Rows from block 8 of the image encoder of a small contrastive image-text model, named by matrix and row number. Rows with one number belong to one neuron. Each number is 128 + 32 x the weight over its row's rms, rounded and kept within 0 to 255. All counts start at 0. Numbers have three digits each.
After each neuron's rows are labels from the 100 images, of 14976, where the neuron reaches its highest value: "responds to" is what is common among them. Only what is clearly more common there than usual is listed. The data: simulated telescope pictures of galaxies. In brackets: how many of the 100.
# fc1: MLP up (encoder.blocks.8.mlp.fc1.weight, 1024x256), inputs 86-171
# fc2: MLP down (encoder.blocks.8.mlp.fc2.weight, 256x1024, transposed), outputs 86-171

fc1.364:120143079133103171082101170148116120139164135160144097176123066108120118138135137162149206133169108075130160142162176149125075128118105099097133153097128127115113130085078124105147101126102144088157111117124160072134056107081110155143126107114077144153145089
fc2.364:068151086137116107194120093096132113081123183166105128090158184186100142067086124114122131170126123125144129149156127141165176103085163141126131120151077116120129166180165078133103125122084069160145087129214084133120104111136183149126116094149172101144178094
responds to: edge-on disc (83); bright star with spikes (74)

fc1.279:111154142131140166148170151088066177045121090114145116136069175097138154133117203116073135110160062119149100140071129179135147107082138112126097139123024127139060172143099139114131135104130111100136167117143098108156167199097047172119127129082103132112136110
fc2.279:136163143116194187081184074081117161163181173126025113105157177150186115130083115072186145126168105122090163111152099104089149146059081160101152132116146131132138116111123096152102103090122145137051129146128128116120112106162135143129094127154118110126139160
responds to: merging pair (97)

fc1.520:149110184184148182146075118080108117111165129131117059117162068123133135175084159085139103117114158162148085167107092133131110110107094171108110100123117139149143090103126132180101135052063108095148092090131165101153147144126177106129163123171181115166169101
fc2.520:144158085149149157138093157133134141116123116088177160131126132104136121104108159153150118146083159119064097066093121158164072093126117140184105084154121169120133142091123157082112142148147091153137175163147092145129133125166115120106066170135125086143106080
responds to: two-armed spiral (56); flattened elliptical (37)

fc1.625:122117123143111173136197091137156103049132118152130136148178091111117125049131144122145074125127119172115171083136117177093153143127108112111058121128090130141139079063171134103170133154151160064105078140138184153166118112132110146165126113146134121094139146
fc2.625:146120118073090149171107109156078193110132143162181126160205143102097128150111150124131090091142154105106188165142091164108159130143129189099130154118069136116126120081079120191143095168142164092149172147138121128149118100114084105158133170086163134094132150
responds to: flattened elliptical (46); round elliptical (31)

fc1.463:090136078096117114154110138051134122117086094130117110114132156129080150149155129167104125131184139149158188115122122130130099188120095122097151146089143177150063146164122119126111186170129135123117147152138071124107098131102115162173109183098124115075160113
fc2.463:139145157137179121148082093129141138081156130121176108149185141145150094120083095112157152166153185098137127127076068144111149147125088095074102139129104134172133144140126128150107102121154161119133103175155117135142133150190199112117157103088134140143134130
responds to: flattened elliptical (45); lensed arc (45)

fc1.83:131091127117189118091150157140150146126127096084126139164146096108170156085127080162072097159130117154132125170158162077100146099144114100116120139133103131146106074102164121104158119117164112145089097083130147152113177160080160130152037074140050161128119112
fc2.83:035109092145149096131066117124163143146153138095174124096142160091140126091178109085091133091132080112113162099110152161091102177137096071100084129095149157094094131109111081129157161119138144140179167069105164136102158119150133097176179137173090095126139139
responds to: flattened elliptical (54); small (53); round elliptical (46)

fc1.384:163067177144100159165112133108115084150147179144112148143121111156156160127102155103150131153156190109167189140096093152135200186129123125097115182106130146097149122094154130090097106123172141097095196067088119141153134131154159108107114107120067185093101169
fc2.384:147108096086187169118136190112127107152128108163166163096168085120160098150182155110146097168102111165113133115110094157121139117168125120148117066173119096106131166134161153136140073143065126131087124112108146155144065171063100127142131052118136154153148123
responds to: merging pair (69); two-armed spiral (31)

fc1.642:147149159117103148130117144144149110069104110049129119122140142124189121144179074097076146164112178145172203181132115135119159138064138075112130103084075151157113085126145095142139114062115163093177156099114127089171120070156117114129143120167128138103087146
fc2.642:130169130103071153108123114081102104109121148113154098113154136112130103066086081181096173124096096150084120157024139163108138187185103185121100114100095144135110165111076181189171157111122156140173115171124145131139148128096158176095118159166096114107109136
responds to: round elliptical (78)

fc1.484:123101153111079154140134119107121118103110128126203079098155075206126192104133146172115081102134127125171064128141138097099139175121136162171097142068116105148143146167156130079044127152213113136168182117150103166124135080148104084149111110146198163160131229
fc2.484:091100068118114108130100195143184129113193118185139174114150178160098181159161172114142088176132181079129115176071102126085119149132097120122096147153147147154129113127150161121177149116106142082164165104126142143108126107057123114115152192159091076096115137
responds to: barred spiral (40); merging pair (38); winding: clockwise outward (33)

fc1.11:093069099101147099084119167113085030146098106123106139154129110142156057161150161125149074096143130127125100065167221156111083126130117165176096106096117123073140221165134104129085069137150155127155157107078097104123163110147163136156136149150148112131104125
fc2.11:115165176133176155087101166158115135127120157075150135087090116122108114116128177149111133106131051125142122180165180086046106128168079107089126125102138116124147143152093128169149087083137105058049168117143129137065099116093101087123145064143162153185165136
responds to: edge-on disc (73)

fc1.737:101108071137103129125180202200113099120152148138123154157119118108185178147132134163141156109136153115139122108139149112147134104132117183153094153118167159135122185161108156108098161141083076081150094084120114093104129083117186136074155135104157122157150141
fc2.737:127198179077141141132179095128137168141084174123120104155140180194101137141158123124097147148151148120151143105135111119151107111169145154200175137075175117150121121160102068173120187123080167104048178119141117092152115111115128132174117095110068134103137140
responds to: barred spiral (63); winding: clockwise outward (39)

fc1.23:115137167182074090096131144155142099154098123166133084119118119141075130096146146107104111146148112172114153102154170117222119131134146134136172078190125136163156110110109061143106095120135150169070171174143121155123096121158099092154107075203120093135113126
fc2.23:149109138165127147076094151151057152161145098129102121060121112148138125085120132119100128173088082156140090095124096163144110093086112164214154121131138141148198174098169149096093071160154136116155108079103150119132128132096140198130102110158085082096129196
responds to: edge-on disc (100)

fc1.377:101149109150195113154074177146105102117125165115105133103106137112134116067125111110080141180100104131163175132176185118156131153138065181110073084112119157169114136102128103111146107090084104115101092143070091170168105175142106034138050104183146103077100135
fc2.377:142096126127102140087096111057121162156156163148104099118138146130142124155166174120130123182139094163082101173148153178153086084142112116127142105175198153083156135130120140089063160134116136134136101120108131100114121147141098115126092107125142098116177186
responds to: barred spiral (100); tilted (63); winding: anticlockwise outward (55); winding: clockwise outward (45)

fc1.176:122113154067102109160094125125069122122147053107086115103065137148114160093155179158091125127141128133174157126074126160122102114083076136159175143131129169183110098123111168087139082114167197145117175134173113158134120147130067106173120115128101143124102165
fc2.176:130175113170135156118161155138057121176192070115116062103157141157168123104116050124142064114089146105108101179146073108185131078182107147168093102030122176076175146137144099139120097130093117156145069123149164120165109169148122191118174144152132136100093089
responds to: edge-on disc (98)

fc1.592:139176048151132136094120160193118123108114103118109102110128081159120134078164113116126139156118130138130108151127147143146199075160126165119096143089106103128099114157113132168077186118136069071176148075189171111101180123133131179127126122149157141113133124
fc2.592:143154104076077129158093071096158132148099093117110143108139091138120105109119113085147175148130148124084184093140141146117100147157186089156130126100198162141101042193099105108172096141108091097070128154203133134069123084123220174096136151109170087120144146
responds to: merging pair (98)

fc1.22:122103142084153128162128155128135131083152119109090114091189083092165203133098168099160126103099185115148142159165142091145083152055158192162082108138173122079122119093119064091113147171146098098098168113160117106098117172167100104166133160157117183172152106
fc2.22:099119146180163153136156134143142132102134119128119169092169121099120133180182090146128157127121104188166121150153122126104117150147088109139074091133086124109102140133214136115153097128097085134135059084169139107124113115129121154136136175056118159051119121
responds to: two-armed spiral (97); tilted (57); winding: clockwise outward (54); winding: anticlockwise outward (46)

fc1.307:141150131063091091135171127095160087123092049056175120184109145103122132141145107084091133054122118073159154157131116102101161079084098125093077193122121121179148119127136172142131076106143101143141156166104158103112175190185176124139119127114134130090148134
fc2.307:079199145162097189158108134108106108144166119104130142111154140102097158090109099098075149109147091162137157151148135149100144168146199138092102129137181075083056188160145093137136131138164151119115159135104109174143126134140111164092113099114138076152068067
responds to: round elliptical (47); flattened elliptical (39)

fc1.492:174142101172117134097136104129076126121144194079117068107103135124114125119148111077172134093116096156165131134159087132156138152139104100117130143094151151081171170153154085089105144174142090102149138150137069155176103206121130167123069109131131105106124157
fc2.492:141136139125110150060097159095051160086122069124204171149126097103103082144183075106195083107106126120107107101129144160114178113156105104163166138087117182087152044087140152124153168146125137139082083119119090197129137142077184091130168208153135127133135212
responds to: two-armed spiral (67); winding: clockwise outward (37); merging pair (33)

fc1.383:097091137147161105160128125085151116119152124117200104121080110104104153124158130070090078082117104091114140172124144088092168110130139104112096143152132157146082134204112171103139145097134142131116161143050093138118219071080121158146152111136165135107149120
fc2.383:122169092122071124153135100150142096113126170150110187058125179158086070165157158136113098145121088187105082102106125111153093131143206140136121122146114141086100092154161133155084095152108126113100189093117120093100154174126126114130146139146154104113132124
responds to: ring galaxy (79); small (49); tilted (40)

fc1.535:142164120161077107129135163135167114078091056159149183143159146113131132172126067123103116147169130171146130124169144093182155097118148156125156156116112117110093107124160157171122152103140176098122067161120136068124158166198157090164144140178103144059121176
fc2.535:161155134100165043085081127094190131058117144135148120137179108149127123102090081123109082170137091101150106105087106144104114110106071107198137143087170152128170130154151188123146090142171143090128110153120110117089070156113123075156135106111149135182147114
responds to: flattened elliptical (100)

fc1.409:106141175095153137123151134121126102137092186155109058142132156150135126187143140138125123118139180185122120118090198156067086078096122136066086134141119147155122190135170155104106150130120077123099154119169117147111139193107185136103150150207178095109167107
fc2.409:123115124132070158146146008163150098132125116093116078126183136092078050174151122139127164098083132174119134080126123221182093175096069130097128064089144124101105082141129104117124157136124127087102197128082114097168187156095124081120130138087182175178188154
responds to: ring galaxy (91); tilted (47)

fc1.64:108132149069122191114128124128092117106117182146138155109132152128116113113116169102152129154131166123147105091184196221161086112147100120155167117144116184142118126204083128138067027137107174173098119181108153155188162157180096166102115141133139116135131127
fc2.64:181151116129150104108070172129101174070105139142134114100068120094132159116143166085145090053124100073122105065188150168127148088080112175134131116145071153134107179089121153086140098128123110135154185144130097099066095096073099156123098067114119097108114179
responds to: edge-on disc (100)

fc1.411:110119072144048119117148162050104150141131169088090071129146138159193149103135079172085181084129184130091141116081163185176115124112125126095102105130121123167087137142086220073190091086129128137107163112082094134159098156172070121094166134155167142135118106
fc2.411:056095151069158134148128134178091056129132104085129096125141086135184078208099150083113213107159114199065086161149102104125130094158109095081135108118114125123146048212103130138146133116105114167141119135113149146089124121152145078094118128080176199081082097
responds to: flattened elliptical (75)

fc1.595:205125068130109110164101121128193079127121134097139110099085116125106187071151120095119076127146142159077108143131118091096089103114117122173113165127179160175089067167137079100124152174150110130149175106100099163165121132132109103174115143159145139145089135
fc2.595:119109165137107173132114066116158107122145096085106141121059092117112154147165196084109110101099105136129113100113119112147061055178124120088163141113155192158104156114079169165119169113138122103170087140125136128090131167177077167155165112092167134099113146
responds to: barred spiral (91); tilted (54); winding: clockwise outward (48); winding: anticlockwise outward (43)

fc1.63:135112112079138063106111152075117084112093080140093096149101103140094119140162165126101113064142140140217096123150155101117110148110113101159151099125158180140158101145152152145097123113129195181159166182089112172132135083151150156147080070139081125160063143
fc2.63:160130131143137083068087130141163113135132169130099162176128113088107132176097107103138108111127135130161099072148145180090090086189093097129113141080093188145147172093050088085148083109104107133099151173137097121161134112072124092116193096147127131141118143
responds to: edge-on disc (92)

fc1.347:130196079131127079111121128095157090111102108092146154101150136124100127123149114091098077160113152134144126118097152153152167183137073119160111107164108082123081105180188173113083132157157102064132151101102168165104188159155108130107116162114190087189104121
fc2.347:176101130060088144138161073129097122158103122155144143161151169190097190173149127096153127113194118173134101132188120122101097116115190171125153122148103163172120102164128081079145160147109087100097137115133207091084077105073177099115153111133057125090093155
responds to: round elliptical (100)

fc1.581:047178084106123157136127127134134083093102163139123110042111168112174104137109118175143156113136171088163178097120100074139079135134130183156140134052121093100120113133094112122117123133113117124116168119168164115128133112169101096185097131069120124044144163
fc2.581:171121094108170200100119124110116133149186067155100129186125140141133147110146097093124201129118142116161116077180095137179148138129123120154140122154122191113156148132094172120076133127185129158104088127145155088129137162191132136101171158135181112132096134
responds to: two-armed spiral (83); winding: anticlockwise outward (45); winding: clockwise outward (42); tilted (39)

fc1.78:137171092109141150132022173177111093153139128126142102104105107082061136180164127127085111144115142186075146092105135114048178081120177123180143147152144140144116110162132104146077060139127151101141134127123105138135092092173153148096165103163103200178073063
fc2.78:138154111119086095195160150131065121133088151098151135094138105075119142127158082151059176048167128056136148150154156106094101165141133178120097154175155111080143153108152120112093125136090157081153122106112136134114108140117093133137113164176121136125128108
responds to: flattened elliptical (81)

fc1.263:125092157128136109108169139150132135134100194105130115047147130131115138118150122108113126137102149158141156127153144146166136143161142132150096140112133149134078153118096105150094130132113095113102149073128134163139188201132141117100194189125186166106155113
fc2.263:139171156152156115086096075144092127098092118137134125119105146125133173168122203118128146127163153123148123131084113145124083099161188193165201122104157130111077046145104076175137086072077129156141128122124103135177114104117122225066136103143116126092028152
responds to: merging pair (44); round elliptical (30)

fc1.393:109152116136145100144068114076079120103149134133109134094117116176098145092065126092072135157129112120141160095134123167165080148102090177087072139130130141130099123126106171064130138107127092119125093200098171088176172168182061079098082115106156142157076134
fc2.393:105154134160119173083098133163159140153121092090121020150126122136127142139087080101146103139089109129098167110122107164090089054089089117118128116184189177121143153137163117123138140132094137159170138121122137091150161118156108129149083162123155086191147138
responds to: barred spiral (99); bright star with spikes (75); winding: clockwise outward (53); tilted (46)